A small image classifier, trained from scratch: batches of 128, 16.1 epochs.
Rows from block 4 of a small image classifier, named by matrix and row number. Rows with one number belong to one neuron. Each number is 500 + 25 x the weight over its row's rms, rounded and kept within 0 to 999. All counts start at 0. Numbers have three digits each. After the name is the row's rms in percent of the matrix's.
After each neuron's rows are labels from the 100 images, of 14976, where the neuron reaches its highest value: "strongest on" is what is common among them. Only what is clearly more common there than usual is listed. The data: flat shapes of many kinds, plain or patterned, on busy backdrops.
# fc1: MLP up (model.blocks.4.mlp.fc1.weight, 1536x384), inputs 192-383
# fc2: MLP down (model.blocks.4.mlp.fc2.weight, 384x1536, transposed), outputs 192-383

fc1.617 136:494461474495502541525564515469468434485475453514480475542478499520477478478488498488478486512522496519491539502485527502507479500515514447499454470494510510490492482439505470460450455475533505511491499489530481510476483501468538466492503472533497479532506501520473442455516516507521508494492482490522459475467475477510540529491473471506490537484484524474462502548486492482492491476475548562483500537511455470557503470482450507468545498464507527499503506485511518479486509466497487530475491532510516526525551528500487496540474517478466525476495518460478475458522487541468503554
fc2.617 147:508509509484467495545519523509533490521497466509524493484431500489501528495465546534510522504507521496480519526541492524518488491468502500504532519520489521550509517464522461471483464514487468529463513505489528490457511510508457483493501466550508463518509499496474500520499496493485515527466535497498511517453486476476476469495504483457564451553515508466495487512437482506481483528499460525506486526523481500500532516482483477504506555501496484507523491493535549469514486531477495477505488495474533503482486483493497483455503521508531516533518482488540499510512508480546501530
strongest on: its colour: orange

fc1.702 132:460510498569509494493503525490506459498493482468513536508542491528443469469502487511464485521545469501473533517485453471444485522454502493467476504483511506482520500508488506504494484489517485519525506493523520456533492496504494506528505527507492503520515523506491515461523547498526515498480492498495518528488449510489490536511476517485480538495507490499480524524540469492489482454489492494491481508516456505463506473516469508514530500464518543484498525508511495509476539517537458517481473502505539490557539495503478511555456480467541497478540514511477513473504474504460480543
fc2.702 172:462485553475486457527528448514494463471490471467483509486508455491473575543472536523495512483496478545506505533537519536485498505541471540500538487503515466493541475471517463502488529489485491512462495476469506484446476548512458475485485478501512517483493466468477449485482492549523467506470482490471519510492489440513500521461534484457520551510514501508506528515495519492472520514510472539503511492492501513508485490475530489480536514492499522449513483511506467459478511498515500504510466521469509470462489545490495507456516537467512510519484489475486475528466484532521527527
strongest on: its colour: black

fc1.30 125:481499474484440503459461508513490497503506513512511499492475511456483470454489503490541524510497486458513488510530486498497534468493548535521518518496474514531476531478536495518516503496494508465488540470487482514489571475522522505454482518482506527535484518449471515506483515464499489486564513514493462496481496472513469490497475487468496482473477493498530481493482444514548538514507487473470472495457491451493520531468476478507470458475449511508465505478520511532477504472519482535488492489463487463508504483475524480541462490544480479475517517505565509459521471512521500507
fc2.30 135:511523525480498498504485466555509459523474495515512503576489498520487504450489513478477505479472469473488468497515498488499496557448483537517501463461479479529515496516493494516444488506501478514500497496507511451482485509493487508512506500495516471496504514515500503468513527527475489500464457532495513520483504496488450526454485498495500529476563475495497483525519515447518476495523478565486472517482503456537498472531489505520483507534515546470505508553541469462514519531484478465472520521530546501561548503506474518482510537463509467502519504555483431511498513508539490506
strongest on: black shape; its colour: black

fc1.85 120:517458478518468481492504540501492494505504502450519483488496554453490457463488478517523530516493500485502484547486515501522508468497538510545480462532482519545481526497547492497539493489493518461517547484511470501524542469544507513460500467470480463537523498442469527491449501465474508496540499484503446536513511475531496502526483464496494471495484522490514510514495467532510545498462541495461469524497487492510497456449485507516489490480518492487483477474512517508504504510530502551497469481491456485528472474521484531531465499547444505499523557519491514493532499466486480479
fc2.85 124:505467503470502475494514485498511507483488483524518488559509465523519479487483503496537501458463477497514516499498470540473511483503531506532534513476493494529484477512535505492486525490507508455489502494489526481471497524495443486548471513492542499455514498495519505524532522500474538495466462540514548521468528469512510474504545540493486554505533506491500524507544526517515521487556448538501507528489491502475442491505469515481502530512456504496501495559515486519501510519444521458487499567496540488517521517521514512492523518442510478495504509546513467538498499508508529497
strongest on: black shape

fc1.628 126:493503515460522529479535446487449482459473490459435527486493465496515503546442497498476487494491451542525523516512536479491540465530428476541487502491507493461475449512508509522514536480478512501505543453518502494464480512508516463474534503480506484488480491472469458487520486500507468489497498525511510537524528447516553494442523487464554492495522503491485479493489527467449496473472530541492513465451507467516515500510515495506572495502505501516506495521506463519478470515460507515528538533507552467491479584476498518462519498502507516530456512480485492509525457525520501487
fc2.628 165:475496494467454461478493501487520494510473501465523527502497488469505499475484490484545519461475497484506534547496476522479533466468526498511537500526469482535475537497545496525495511538470516460500546483457494506459530523538496497482449530474513513455503512475468532531505513511486545479511492503465513541471517478548473462517514513480483493489495513528546511511485511525467541530520457477495459538482468520480468514539493498440473515488472515477486502486508508501470491485487521503508441511472487470534478519521474455471472501495504503471508517524539515529524466514510453499
strongest on: brown shape; black shape; its colour: brown; its colour: black

fc1.679 125:530511529431479549499524507498435536477471526513474443511497456491522544481463504463471498486517500502529464488521544519529529473530458506493500498469506510442499419477496519492490494502503513515512533514501478495504510494505508441433507501527466497496476503476485455515520546488479466505511492556567502456539498443504526511494517495497519499505512517477476450550518539516534498522518532512503528503460510456537498483493481462515509506498488491517484491523502462534504474508502513489519518472498490498491561578482504526501528495520477499500492513498485511474528510547510527495
fc2.679 113:515472491526487529486503500493478503472511504517460482497494481500493477524455533470500525486484491481497492503501495513522516468482512507522464525463481475488476474464521527515513503468506472531479521565506526525515516491481528481496499527514496511493484502486485492500485507524513532561535505485533497498525472516507499478477495501506473512505483492519477514520531494523515489484480528498484517508488514479493500517512484515505540492491507493518477498500523511528729525510503507519495490517506508486497506509503529499506513495515470486501507489483515509477488646510473488483
strongest on: its colour: black

fc1.315 125:519469471493500482507546489513494528467474540449482530487511530485506491537442504495528492505475455507508522514498490490533537466514502483572479513503515480491487493544556504501544544481508529491513552458486505510455533508513524478438477493486476493495486517433438512474504444457496492483483513557536504511507522483532504522473523518482525491478491506515505482485491509527509518521478501496521491482502516506515522490488510534488503483496502493468497525506506499521496504501526515523533512507475476453477478524472467487499492500518493495502473564490483471522509475521520484462
fc2.315 126:484511515468484446482492502506522479493497470485540496531497476524473506473526455495530486494485503479479536512477487498470478488470511505480541480491483499526473509493552486523499480512502513468504503498526508465482508554527456512498459520492531475468520499506487514490502522505477553493491477495489524534457497474500489487523486504502482502468498527487494519515529520495441525477497454489500458506500462523502451449514493530475468546503501522496529497522513521483500502520479500498494466518496507510542480499541492504479458535452485506466518509556521514540491499480503475509
strongest on: brown shape; its colour: brown; circle; largest shape: circle

fc1.160 116:496523470542466491509478522509521460510511465543540530503496539469508461478538477498467544508484531475469511511460488476454478505438549500478515488525444536554486517505510450491510468547484509485497499515493496495485479459518469523503509482493507504518526513537515532483489514470482584498513484489458512475462485543536449507551458474527477498502527518487497493506461414534462521521525476463549483489572498516502487485511509504496449525472479562498509525520508516468495498504502478499455500483513493536516528470537525533531465483494510510464543472493504517486533511458492486485
fc2.160 112:470444504500479483517532523478486493453528510481522486459457466474485510507460486513551492523500490478546538525510460557504517458495534532535493501522497490509500554457534501490545554483508521437482512486515490529490534547532494461488456518471499547479468493478484510493486489492502541505502535501498468519530512480516521489480524497496480482526475484492499515490534527523522561517515471542465502556508459547518480520475491518499538501509453472490534502495479493504536486508509541505514430537502492489514449502513518482469525509516489468507495550461522508554513517498502523501
strongest on: its colour: black

fc1.347 134:490498499511494498477484481497511504491493488520478479527539434438495535520516527497512542496499508509497514511501523507496485518507497496460504502469469465500525522462567514500470496473490449485466465490481503502496486485465483501539504517507485520437479461507526485527475509534535525492501477481487527465514459522557489442517535529478456507504517467521498521488511504550494551484531472501473511510508459505477450524484510454504510511470478502476485513516498514459497506491506449482504493533478535476476516492495509528434490511463524519516492457489519533511484492452477532547
fc2.347 142:457500456534507485531535529503505492495520511529500482462508512491503496512531439553526473528550543515539524456451480536483509538546530466497544505491494467482524546489538489495542486516543551469516486506519501500471569505509469479525472488501492508510509470476515492488489472488515486516493489493471484483517507516531496535539531513522504513463458510465479512459483515526535543477502499516489522501526491494480489529491500545489538459476477481494513496491451517535505536490518538507487464496490515508475468462528505474487479484480521505484479519492518461517480530502523520471
strongest on: orange shape; its colour: orange

fc1.175 130:499519476542503519526531518500530488443540510511452509501491498505474529548465509473517486522491490496517500492509493536492507536507484487508490507512453449508528520517471522520531478507496490484462480493481563503508538546458481486518451490519514553454473511470505510513476469558480517495478489471473472469540468517481476513462519524515523504484504502485494516507497512540535560526517480501480515501503519509499487508486520507462570477522455493468520560497481516534473535499524469468509508505501497463471482480486502521505537498516485456517480494487492446508452483484525532470
fc2.175 143:533500486489535495517533506528500454535474468547511468527512500506490534520520484526494471517475503547499489468501521531486489528493506518503516465536543481539538509518509442499484508548530497527493452506490518512484486544461466517518513468527534473521549485527494475486464485527486503496522461540474520466462494497499489467481523460519538538517544498494506513559508530481463498501505466481544532511515533517503485486519512496471515491530498512462528508520514486462502495479479510470483462523485513539469529457535488502471513545466523497508475477490486484522445499529516499534
strongest on: its colour: grey

fc1.541 123:488533533487511513498508473521473503429480492478434510502500467485530527526467511530493507491510471532505494504551530508519502447532466526516518529460525467459512492512494518527477498481482475518497511482477482480513492535483474443457497500522483483489465490486473450522565524512515502491493493550507554492535505438503521518463537507490484515507499472489480520483501553488497500445487486529526516460440470465527528521505521484536553487508468491518496465523502461527466478536464489511529520506457511468483510559425501512461512482496506492497456507458498496466486463532509498513
fc2.541 133:472503493476470460515490509502551495522500510463513534458482499459466530510478503508524538480508486471526524541492476539499529492457516513491528499542491466532512548509509492542527528529471507474504521487457540502476516515536492499493462520487499549472519518487480522533502484532491532496492503518434514537470485481549465508508523493462475497511482484547534529501483515531481551501502460501483496530511470523478493517507502490453496502483473534472482542477513500487473500469520509513529438506454470470519487481528447458444480495504510518484500489493510498522495481488500446499
strongest on: yellow shape; its colour: yellow

fc1.326 125:487494476499477476463519539531527537484536541512484523505454485529533497494514501504510471498465504485512504468473486508532523529524477468505495511523511489528517531497508526530514485498504498506462522483527549535529546512489481501507472518535556507513509499494409494517476488509484482492520461462531480492497509512471532499521537514488522479475459515511517478494524505514538509526462514465469502462481513471481500523499503496504481480493498416535526525539454553509490525466518516471497480502466488500461460500471522467488506492540497470512458512489496490476499505533500504476
fc2.326 128:507512494550499521532506513488507437485451445525486479470520528543469479520557463513473461514555502504485507469485483506501456562474539493485498504448473480517508509505512465486518483535482506522488446507527492544469512505476451489542493478505466476487513475552509496461468475521530493517500522455466499497518493526463504498498489476535462516493501486461433558521505497480497475498506526543526506513530520513533522513520497551519531478526530504473514461458497529476516508539503481499492499481507515516510528495529553483520454500513499530483507480501512488485462497506513499529
strongest on: its colour: blue

fc1.340 121:513509487526486472478502561513482513487499465504512507524450494516489478458520523519541494509476521453506519514488460497490473490497546525475517500476483526536504525508490533507548504463507470526477483503514510481500524487466474490522454540515504509473521464537481552499512497462475531497495517496532513504497513488435531468549507497499466458527509491466466526492544471524480516496499475484507491553511525553485504506469474536518497513558497475489533489497505515511507507526475516489486476504507513552509488490502494496531479533531484442473504540504543501525449500441486495495
fc2.340 115:493533519478543506517530483528484479473538518523466503471469501541497552530503477473493433485495508500478498451479479489512490492533468481518473481525517494456543509500504475528528483506528524498517477560520517510490482529478492464495500498500503518491511498522490472479492469512525474568472499477499495459526476514488512523486508484546513507513471494461483501505493554531468492521482524512529533489551504544520499499481523529473553485525515490488562526507516459484603507505524516507533483513525502516456465524509512508484526542525494504511472489470471477528459606532482538503
strongest on: white shape; its colour: white

fc1.392 120:505504495515462527512503505489454535419476486459488505538478477467532524489426543467496550483484473497538463574522490519517507427459494528520500521468486476478480475493496534500529522491483484510469534488472498473476508478517511488455472479531500520473465504473483477507553537511511505466494511558545526505497512458474474467481506520467533490543501498503493462490479480539504499485533479513503513525464491483495510482496501503492507480514460507514482479519544502524469493501441496496513497515475514460502502550452500519473517504512482493527520541450522498525532465531525518497
fc2.392 134:504485534438504446458519488525549484506509490466483512503466504481447534517482518505493514474470478506503505543503493505472498506523485512510499449538534460529535457507487511534546538487494476521523502503487520508483476530497519505496491513506531515476526489499465500505482489535483487499489452519459517518483459481526515516496534477480488512525503495544489500530484533528451517495483489492521477487502481556487492500505547483454506555496528532463503560530520457456505467481545510517522432542475486494499505500527445483467508516467480489514478487501465467524486495505467464508
strongest on: yellow shape; its colour: yellow; its colour: pink

fc1.155 134:520449467503500546524555512494467463502486468525485460535468481525481494460485488472478492533531505508532537501488519513490456513511512460505461481480525529508503471435507478457467466483537523516501494501519474519502483490476511468507520461532499484534499513507467462447530523497517523488474475486533452474466472471496546527508469458516481526510471514482460488527487484475499489484490541583481492525512453489543502474478469516492554480483524520508505500493500532481467510478519461528483497538492515527531556527486518518542466514469484533481505541459485462486517488509480502536
fc2.155 140:505505529479482495549508494503530506518493481511519494482427486491503531512461540537507513496493525500479520527540492514528478504477488516508535503509495527540499505491530460463481477493481479532468518508498538480472514518506479472472512461558502455534524497503490500501516485487488495522477545501500511515460483488492482479486517479458572457536522500475497468492434492508472468530505460524501498518495491490522530529485476492522501556501495478513542499483550547483510465521466488488509496505478529511476479486472503479444502522509508526523525465503534485507517526498547507522
strongest on: its colour: orange

fc1.441 111:508491508505513507462478484553518540465499506517501448484520460463524525540483502489510521501517511491528504488496538554476489512508481499467522461504528481531511480498563511506522445484490473503472481485476509480485515501474474519502500493535521495463475478498499507550486519522489507485493492505515549485525460483555519451520546526490489479535515486533494484476462526537537564504496482507510540478503510506490495498483531459495486480498475481474478528510500498470470476476507508467484480540476508470504493477435503502452474549461515539525486482481499501531470492466489529510
fc2.441 108:457548489527532500546510479494485478508492506491504504482511495502503509515498436506495493498555475538507518476485507544505552539500519506514506514466498457474516526555526468524471507558486532469524500520469507524486527526513496464503469502482470496477510519487501446508505496532525483541500519539481484526517556486508481521492535491491519539461487455505530484509481549500536508516511500519495507509510495454540516503511502537533540464496469496495484473472488479555535522491488530491499523487499516477496480517561477467474495480523529523466495501476507507509519546564590483451
strongest on: orange shape; its colour: orange

fc1.29 150:504506502499518506495545508479461531445482527462468476503502466518507522519457514486505487508480471536536507500517533530547513451533455483526481509477519468474510473516495543475508508476522533508486533475494494485503519494486551461436499516503500517506469494455484453491502492480514454502495501513542495504525515446498530524468521505479542518465491507478509464477493540504533512502484529505469526491465521454491536504477493498528558473502506466545486490508484488525490470498516522514526539508489503454470489584464506493498532493514455490515484530476491486492508477545512527475
fc2.29 181:482478503491463441489513503507555483487549479468488523466469498508457527516514494507539507509490489481490550527484468539490506486502498507487521475529504458539511539474521506525532535533491497477468485473515542516492521560518478497518442548500514538440506501496457514503462487529479518481496489462439504528495455507499499479500524497482503497523482511503509537520523525519456536508471460484474479530519475562485486518508540530448497516483499492463536521493489526490472518498504538508541407515479508502499465498537473457459462530475507499511509500496492518539457462486471477489
strongest on: its colour: brown

fc1.603 123:489520495496506528522535535503472447461468470496465518489494528547473526526504502459470456511526509517495533509506514485480495466514516488484480504484484501464547503507537476532532456492481516516543465502490504503474476476459471451490529453512487494487479522505489475477490497489497501501462481475496533455539483504481514548506470478519494477483473522463467517512495520563478475502490549548537494479547502511520504465474528495471522466499527514474490500496483493478478503505544486539491503521510492517449534496499498483493481500504487528477453498483470476475452495491475508505
fc2.603 120:546499465489466516515512520527503543484511545507515477512456483473514504489439522481507549469501517489516486523510499511512510463480528514536491544480467498513488516483533506482484472485490473512493536528484514494491530507497516482491476486540479504521464504467465503511511507495484529542511548528525508523505533449494495450517531523441505475537482469480539498491495459515534504518517490516478488520494516482491508528508476481509511492511478478537486483483524539523620502512460506492467512472448492494471492504493527497521522501564467500513535488508542514499513547495507520497
strongest on: black shape; its colour: black

fc1.43 134:493478481510482525521511518499487511504481514493523514488485544463491485516462499469494559507516477485537468536556530513500543486443524504548514504526472485527489545513503479522542487533498509476493544475478490525474524470519509488481465462464485499489449520458470519499454493496503499507498545523495452510466502515538442505499494498478511491492493481495538480486478471508525532523509513488473499537492516504503537510511495472485511454482464519465465513468502516492488505470536487519477488515487488467529503472529483478516491489515503493493523498492483500506523487504510484466
fc2.43 149:544502533488515497483486455557495469503490517542500471542505484540493521509516535487487479463483497482478467491482518498495483527479475525483491469462497486505530478523494504486446479512502477510478456496523549467523469547457463519527515501520547490466531508520532480486501498531467512510458449523503518491481507486463479506456507517520512536473561518472494498509555504471524484491521464513509502503513521488500470461511499517512491526541503509503519504555549484481515531518476508456488511511530535511498537517530501533477540557425510470522514489545466457499461518492480509488
strongest on: black shape; its colour: black

fc1.506 138:495502456509487489443529517530550526473540503495468484517496464512527487495513525497545474526461477493491476460492499515526550518542512462509494486519507475537510505502498533517492494503525498508458505493488542506524568520486491512493481540546544534529521476496456489503466503466473469484558451516529488494491499509481518462498554520473512508458494496522527468498530502500537525536459520470455514478446494432472497532514475490513502479488502421547516527516478526523498532452523498482499476485472482514471485494469527484516502485524492442511491525491523486469480501509518505473
fc2.506 146:513537517543509507525502510502502440517490447523481490472520527540460482516546481510466459517565511512461507459485482489496463573490511517487502481446484501503530522480516456517509460527489475515493449507535488526471485520466458499527508476509485483502510480564520499464463469532523509510503513441472513502522462535476498501498498456535493506496500483462428536497502511487475483487490498538526498511529510512532504510508523541511545500529539516464527478465507516476505503535495510511486507488504525534499522482544534529493463538498491527508501466499471490488459505496512485513
strongest on: its colour: blue

fc1.530 136:505434551437455502521509464490509464495469478473492480518483489488522512516505498486533538464472516502528481465533491490503542487499498494540506507500476519526481481488532480489503538459479535459496518481469452521447523482522496475464480489447494491489479526482504507500515466483494472493511502497525484527502535485505521498483502488537478471454471528525502510497483516514481527546545491559530442493482498485543476496492474501510468519511496546483473510512527478478478493495513489533461505515532493490510482551507513496462531506538492502503457515526531464515502477534533498493
fc2.530 143:509522525509484507477436434524460455535479523487470526491526528516550476496506515488466496482510485481481460491511517458476494496507474519524442516486495499476489448532491506527508494497512516533523496524501508498505501463480524503495527508474504492479516510520525504533507494480515463495522482512478474483537557511517502508473498501503501516461530466514468468493536485462519496478520514545508520471482551475540463506544504505508467483540540542488458498530491467494592475493504497528482508492499463476503510519514487511493515486487505508484512506506503458503484554516505487492
strongest on: its colour: blue

fc1.695 120:489464493533505502493524517512498500509526506475491538476474525483498493541479501497497511506495484498537510496474493511467515526500526497521497505533456464518498528492484531509530507480476515512495508473497517516490518525493518494524456532469501566453516503459492513517453486492500503505500520477462461507508471530503453513477526530489525502489492516518525502472520483569515538523516503486450492504520555499471511545460502535483512492507462473477516559511479510541486535492507521507505500504474499444460469476524499486498537497512465439531512541523463494533494482472479492459
fc2.695 115:524520495498534490506529513523489469530485467539519464553529473541494534519521489511504449519476532558484497493455514509495473515499504501488523476476520481506530502530515484459488478528527505510493462479500495498470482530459441516503506468528556493484556468512518480490479488514479532504510454514494526479478500480480503502505528500522491560481509543485496509521517526498456499468507456467552524509525505529490455446515489521466516491535500491501528496551516498469488510510478498457503519535521499547478512491531537515508527552436496484504482486503481480527449501512511527508
strongest on: its colour: grey

fc1.669 142:501519512504526525515541490508456527456500520457438505489517478496509534550452490490504473489503437529526505489523511503544535488523463487527489512495533479476496484530516531474528510501517529518500543473504513495514522509488524474452497507502487518507473485441463469494508487479522469501493498503519501501515505468489536505448532504485554491486500515511505468490490553494537507487472521512472532470470525472519548528480517495504547459503483453521505485502466480532484485502517505521520540485478505458458487569451502485498522484514475506511473534481455476478509490538496513460
fc2.669 163:481483487498476447488511520516548479495522469482506507487464500521461513500519476509548481502469491492491550508471467549493511494494510488501518467539506480549497536486541497534524533550506506473476483486499541515482522579509481503512445537502537518452512487500451505495466492519470520479514493472472518519483477501489515470509530500480503497521485511499503537520536526518456524521483453483500468518514485562487483515515538534436488515502496489478537521501488520491470501495505533484536411521491513513494459491538466455478466531480508480479491503495498501547468472497492486508
strongest on: its colour: brown

fc1.363 132:506488445543471482495484528507506493493499503495524535478489546445483452496496492485517535532513493464501504521495499505483530464473569499512524489495458526537474520496525492507558499490468509458522531476497488546490516476543510494462495490478477510518517530448481548502460475462500531487545532486492467521478494499515441501535499470491494484484494514469500526512500435550483560510500492475486460524523519491496523485473484524492493493448489513477475515472494534531499529495525506532482477508465464474501504463530491508522471467526466486489523522497513513503542477470508482488
fc2.363 148:476457508476489472514521487508501491453497490502513487529479446506512495495478502488553510484467481488529520512495452548473512486491532513525537519453473480527475511493547496502498534488501495439480511479508525484461513542519445476538447515481544529459501510491513506502526516504486532488467472506488518522486524465505501479506546535499496551527512506488508521514545512531519542504551459549483483539492482516486456492502474528489498514507454491483514478545515512522501526521444521481502479559502543477521483529515523511491527517462505465510500522532531492545504496513526522487
strongest on: black shape; its colour: black

fc1.643 135:462500540503509439485498481471527485505519489426471514483585517526460483496509513474499490489504466489471505532515509493493521532535480517500493459526525501533515471527499526489479521499463482511488489491534466492522474524499549500488505516475503510482519484521491468497449533535527494504523466460451491568498492506500522487491495493464464557459505494524533520531512497484480507499466531496486437490494452484473454461504528488531499549469534513505506504495487473475493486492548493491515496490512466522522475537551472495494506463492470514510540491540495498483483498497494453509
fc2.643 148:507490507494488449485520515533534492482536494494497528517470482520513502472515509488523489500461491476506507521499494499454490492512500488511518479482509484554503497488528478511520511503525492495496508475494538454462511550504468488514466498514568528493513506506456506491535507522469516471465464517473526508465483471514485519510525530498495538513499519474519514494504485514470534498488445526495465488497485536498453502495522510442505514470483498469533514553521538487478537495487517483491468549498543495487480500505491501487497552462505458507494505503500487527479490491515500494
strongest on: white shape; its colour: white

fc1.60 129:495504496496527529503516506505454503477493488551504473519501468521493440488468535453528515511481464483482518455503502525489502464498493517497501547482483504488430475509485517493472509460495500515456521492512535517520528491512492529531500525499492485498513477493521495481536509480458520498527512534534480506519519470483527445440506504468455475463502493507462520523564496468458510512496468497484505516453539511531509498488418566506531482512481487495512473469543482544496525531504518506484496511514489502514532507531515544534536518506486457499523504497544500517481486476523506487
fc2.60 141:500460547467523457488482462500538522478562504505493478469501487471477478541496482509526524508504486492529532491499531544469522489554484479475505464485515480518505486477526521474473529467478507446469510507538490496521481550526495513532473531445499537469495487481517481515488503541464474503508500486491467504499481478542516452455549537469477503502499525491492546516510522515525533509495447502483501511438507462461488518431502514472543517451478468494496514498504509538546498496494534495523496508490508472474462498525532500532508505453469504516533493506495545521513490485471505528
strongest on: its colour: black

fc1.418 115:492496460483493468508523506492533525497522527466533530494477514485492497456469478522535494528487452484503527490493518509496521460486508481555464499549526514498516515501573504530549498476530514490526554472495481517501539493525531480457472490486512469535495517460434513503472499481473509461522484539534497517508506488525495498509477494525506498497464521514506480493474478537497569497474538508480478494449475485483501473498485530501472495449495503454486506496506528519466482470531537529493462520494468474498495484511489497514475476521442478506492554520497473507521462514501478476
fc2.418 130:499487511481474485492505492490498472464477483509510496573506454516519484468495539489527502480497492510484497515512474500483492487494496512501509508445482494532461464483535493505475487485496486478496490508510502475477498506492458467523471513516506489489487512518514495511524537497508552519468476518510554522475521447492514475494510511470475530486539515491497520526551502483497492481534489546490464493466459504517447458509466498508488557493483508497506466541527504505525512551428495502464510549498554486534519535499536525483495514445479497476513509545524490509487524510503509519
strongest on: brown shape; its colour: brown

fc1.16 149:487503491496522505519533538523525504502519527558488498490421532554503496488523497493528476522471528487488528458472470490457496516488508462518507508505477528510498504511478487537541501523495525502509482506504575509491537524482489511518455474525510513479521487513481537483546458492439528501497526513527519492493515531446495500517504507542523457510453534470491523476498515509507501533489461487537509521522555538509542524514498559483507486568468470514544495494498505505504511507513521495508495518535464565490482461491487483525503511550517473492471529466527440522473481475541494461
fc2.16 157:513519525493490448499510510530542441511530479500510492464487539525462534514511533520475485511506502507483500507502531517509487541472492515499513453537524458527539504511495481507497467511484465524475460478485509505482477540487453524528510500533544482479537466525447484500439493563491492488504467473458518494466470498531477501486500462499526515519510497492489505536499500499459519469475475487504499462522506497500491475502530499459506529475536536463529516532515520439486511486539502469488459513466481519479486473520486482475502550481506529547493457499483505514453502459508471532
strongest on: white shape; its colour: white

fc1.126 095:541449514530480496527478480469494527502529495469529518512484535500508475510488503510512561448470483478511507493492490456483488494472547547546480479517475509515494500503480503486509484504495458499516497493468541503495504478524487519542496529462554511496520524518509533524501483501460555450469524490501484495498505501525507442518513506546510465567524495510529507509547472482534527507525476517491493497490491508479490524529492529517493518527502486523470483487528538479485531467491513482482527533544509507516544474542478491479505508497524502523508530537493488540518474486506489472
fc2.126 092:499526484472498505467481495473509516442520513521504503482558489517471503507504488492526466486507495492504489471491526533496489478536519510482503512487478446498482520509509525474521500485437521465495510515501486524545518511483491513496458511457486516489475464522506475480519510482496478536501500502528512513524491443465534515486520489489503493468447522522497527509520507525516501486516520492478503475491523447509532535465491534528492475490463463545484471463475519560533486509550468501517551437510452505492451483454531489508468447524477478472502474480526512467479528520496501478
strongest on: its colour: black

fc1.212 139:533487491504532505502524522540518525477520469538509484499477515511484524532490491516543474511457495482533512489475508527487497509509510476489528511499476449507524520531504540492515490514500495494468460473474564517497517559482463497528462510509523531462509474485525533501522467545447521500505508501493520461497479519471452489496550516512523493497523505491476506458494515582500562510516458499489530501511532524460513535491503505475507468538453471495518535507491533505483503481499525449529503538512518486479495478480502512469520520483498460532491502489508488532443502474524533453
fc2.212 149:497500509482504480528510509546511466515475465507541491511512494459459540529507486530487506499505501526511512497503537532478503515471489521466540441511511443533528519514511471499497502540498470496489453525491489492468476525494434508499497475514538504499530480507479484504445494555519504501506473518447501491454467480531459490487508470525530544490533498490494495559480522515487524492505469481488511494493499486477456476495526474456504479476486527453501504531518502457507507478524497472463463525467514492480502467516474503471472538442508490525506464518486495525468537500509477541
strongest on: its colour: orange

fc1.25 134:490478497531422490508497535499510460489524509473492521465480496483503475479504510460490548513530518503457449518516517483495516473491522544540509512496444500541481522461524456560498489508485479487523513484536479539507496478529522472499511466506501509538489544490467502457467503499512534507498498467497496539527517479516480512509489443453466483481470510474544522537502454516489521542466537520505446481469481459548481446514499511546499502457497478537498459506516506497475508518499477538493508484466463511502503505520510521497487486538520516489526523511498490450519498515509476513
fc2.25 138:490470458517532512530512500511523507506498483517536509510536516510524465514491457551511498511474500479545535505495472540472513529497542478553501514510488483525533529528525524464537522495513521466497506500488566492481527518487500505532447517469533520468515492469505523523520486488476519493512501533492512499467507498529502498501530547504521530493510499520487486474502525534530552471541479508501520557506510528461479530523470546491517471531445511479493526503489498529512488478489538472507497527513495475499522493536451497478501505477521495510499530536518455545499516488526524456
strongest on: black shape; its colour: black

fc1.396 124:473503536482456504479502475488522445491444503489486531528502533530495517496528503482495517497516527472459489536508532477507484512444478505484497466521489535551511464466496479509493443517455459523511492482520463521454484482479500532497539481505514487467507503523491529521477507532504496496510501436462508502453476530492502485528455482502481488500523481479509496502499495489451482536483517516539457472534492524526483515569537455517461543533539506501512494522490519419472503472497464495479502512494509537530499500484529488482470499532513541506502478524508482492469481485476486556
fc2.396 129:532482502486509478488509504532509515466549542486509517476471470505496521505465516475515502470475479475526485521518499526485539445497493491529507522510517463499509497497505527529534539517543490469486533492487557468502544579512487459492472538493538545485496518465456494514489497534470521474486495544502497519504487475514480495486554510498505517505507498492527503517519503529503554505486474486465492509481510514494474519496502498452494494451471483476500533515525508524532522489508555504504451538497495477491482511502490483473515522481499467532496534482492491518498514514476488460
strongest on: white shape; its colour: white

fc1.532 133:491485507526478487515498523456501488486538508493487510525536431464525520533475520502500533502516497510514468523501523507505502498519514498481515520448480484504500531487524535474455507452533464510466480484493486478482518488483478508523476489475515528450469465489529479540472493537526520487495485486491494497530493491570499468520516525475433550505511475507529500483512478546488574503524477519455523515501487479474442502483500470503524507459485500473471476507492524491491526481494484490498516496485509470495483514507520518464535537440486516518513496483527498511465484470500546503
fc2.532 137:482514482524527473513493506499505480491505467501512472482552507464487517528530467545529491499521528513543549470464518544487506525516525486463550471497502442491545530500534520481514503488518530474496463517485485508509526518497466506528500510477513511478514461484521485521503487542498512532533463517447485483507482500528480504532511513524505524449492511516456523501497513526527553461534484505482513489515495493455473492506506519459528461479497493479510516515480494512514519461527504468486473502501525516475494439537496491473485525445507503483480482491507473527458531471505497482
strongest on: orange shape; its colour: orange; its colour: grey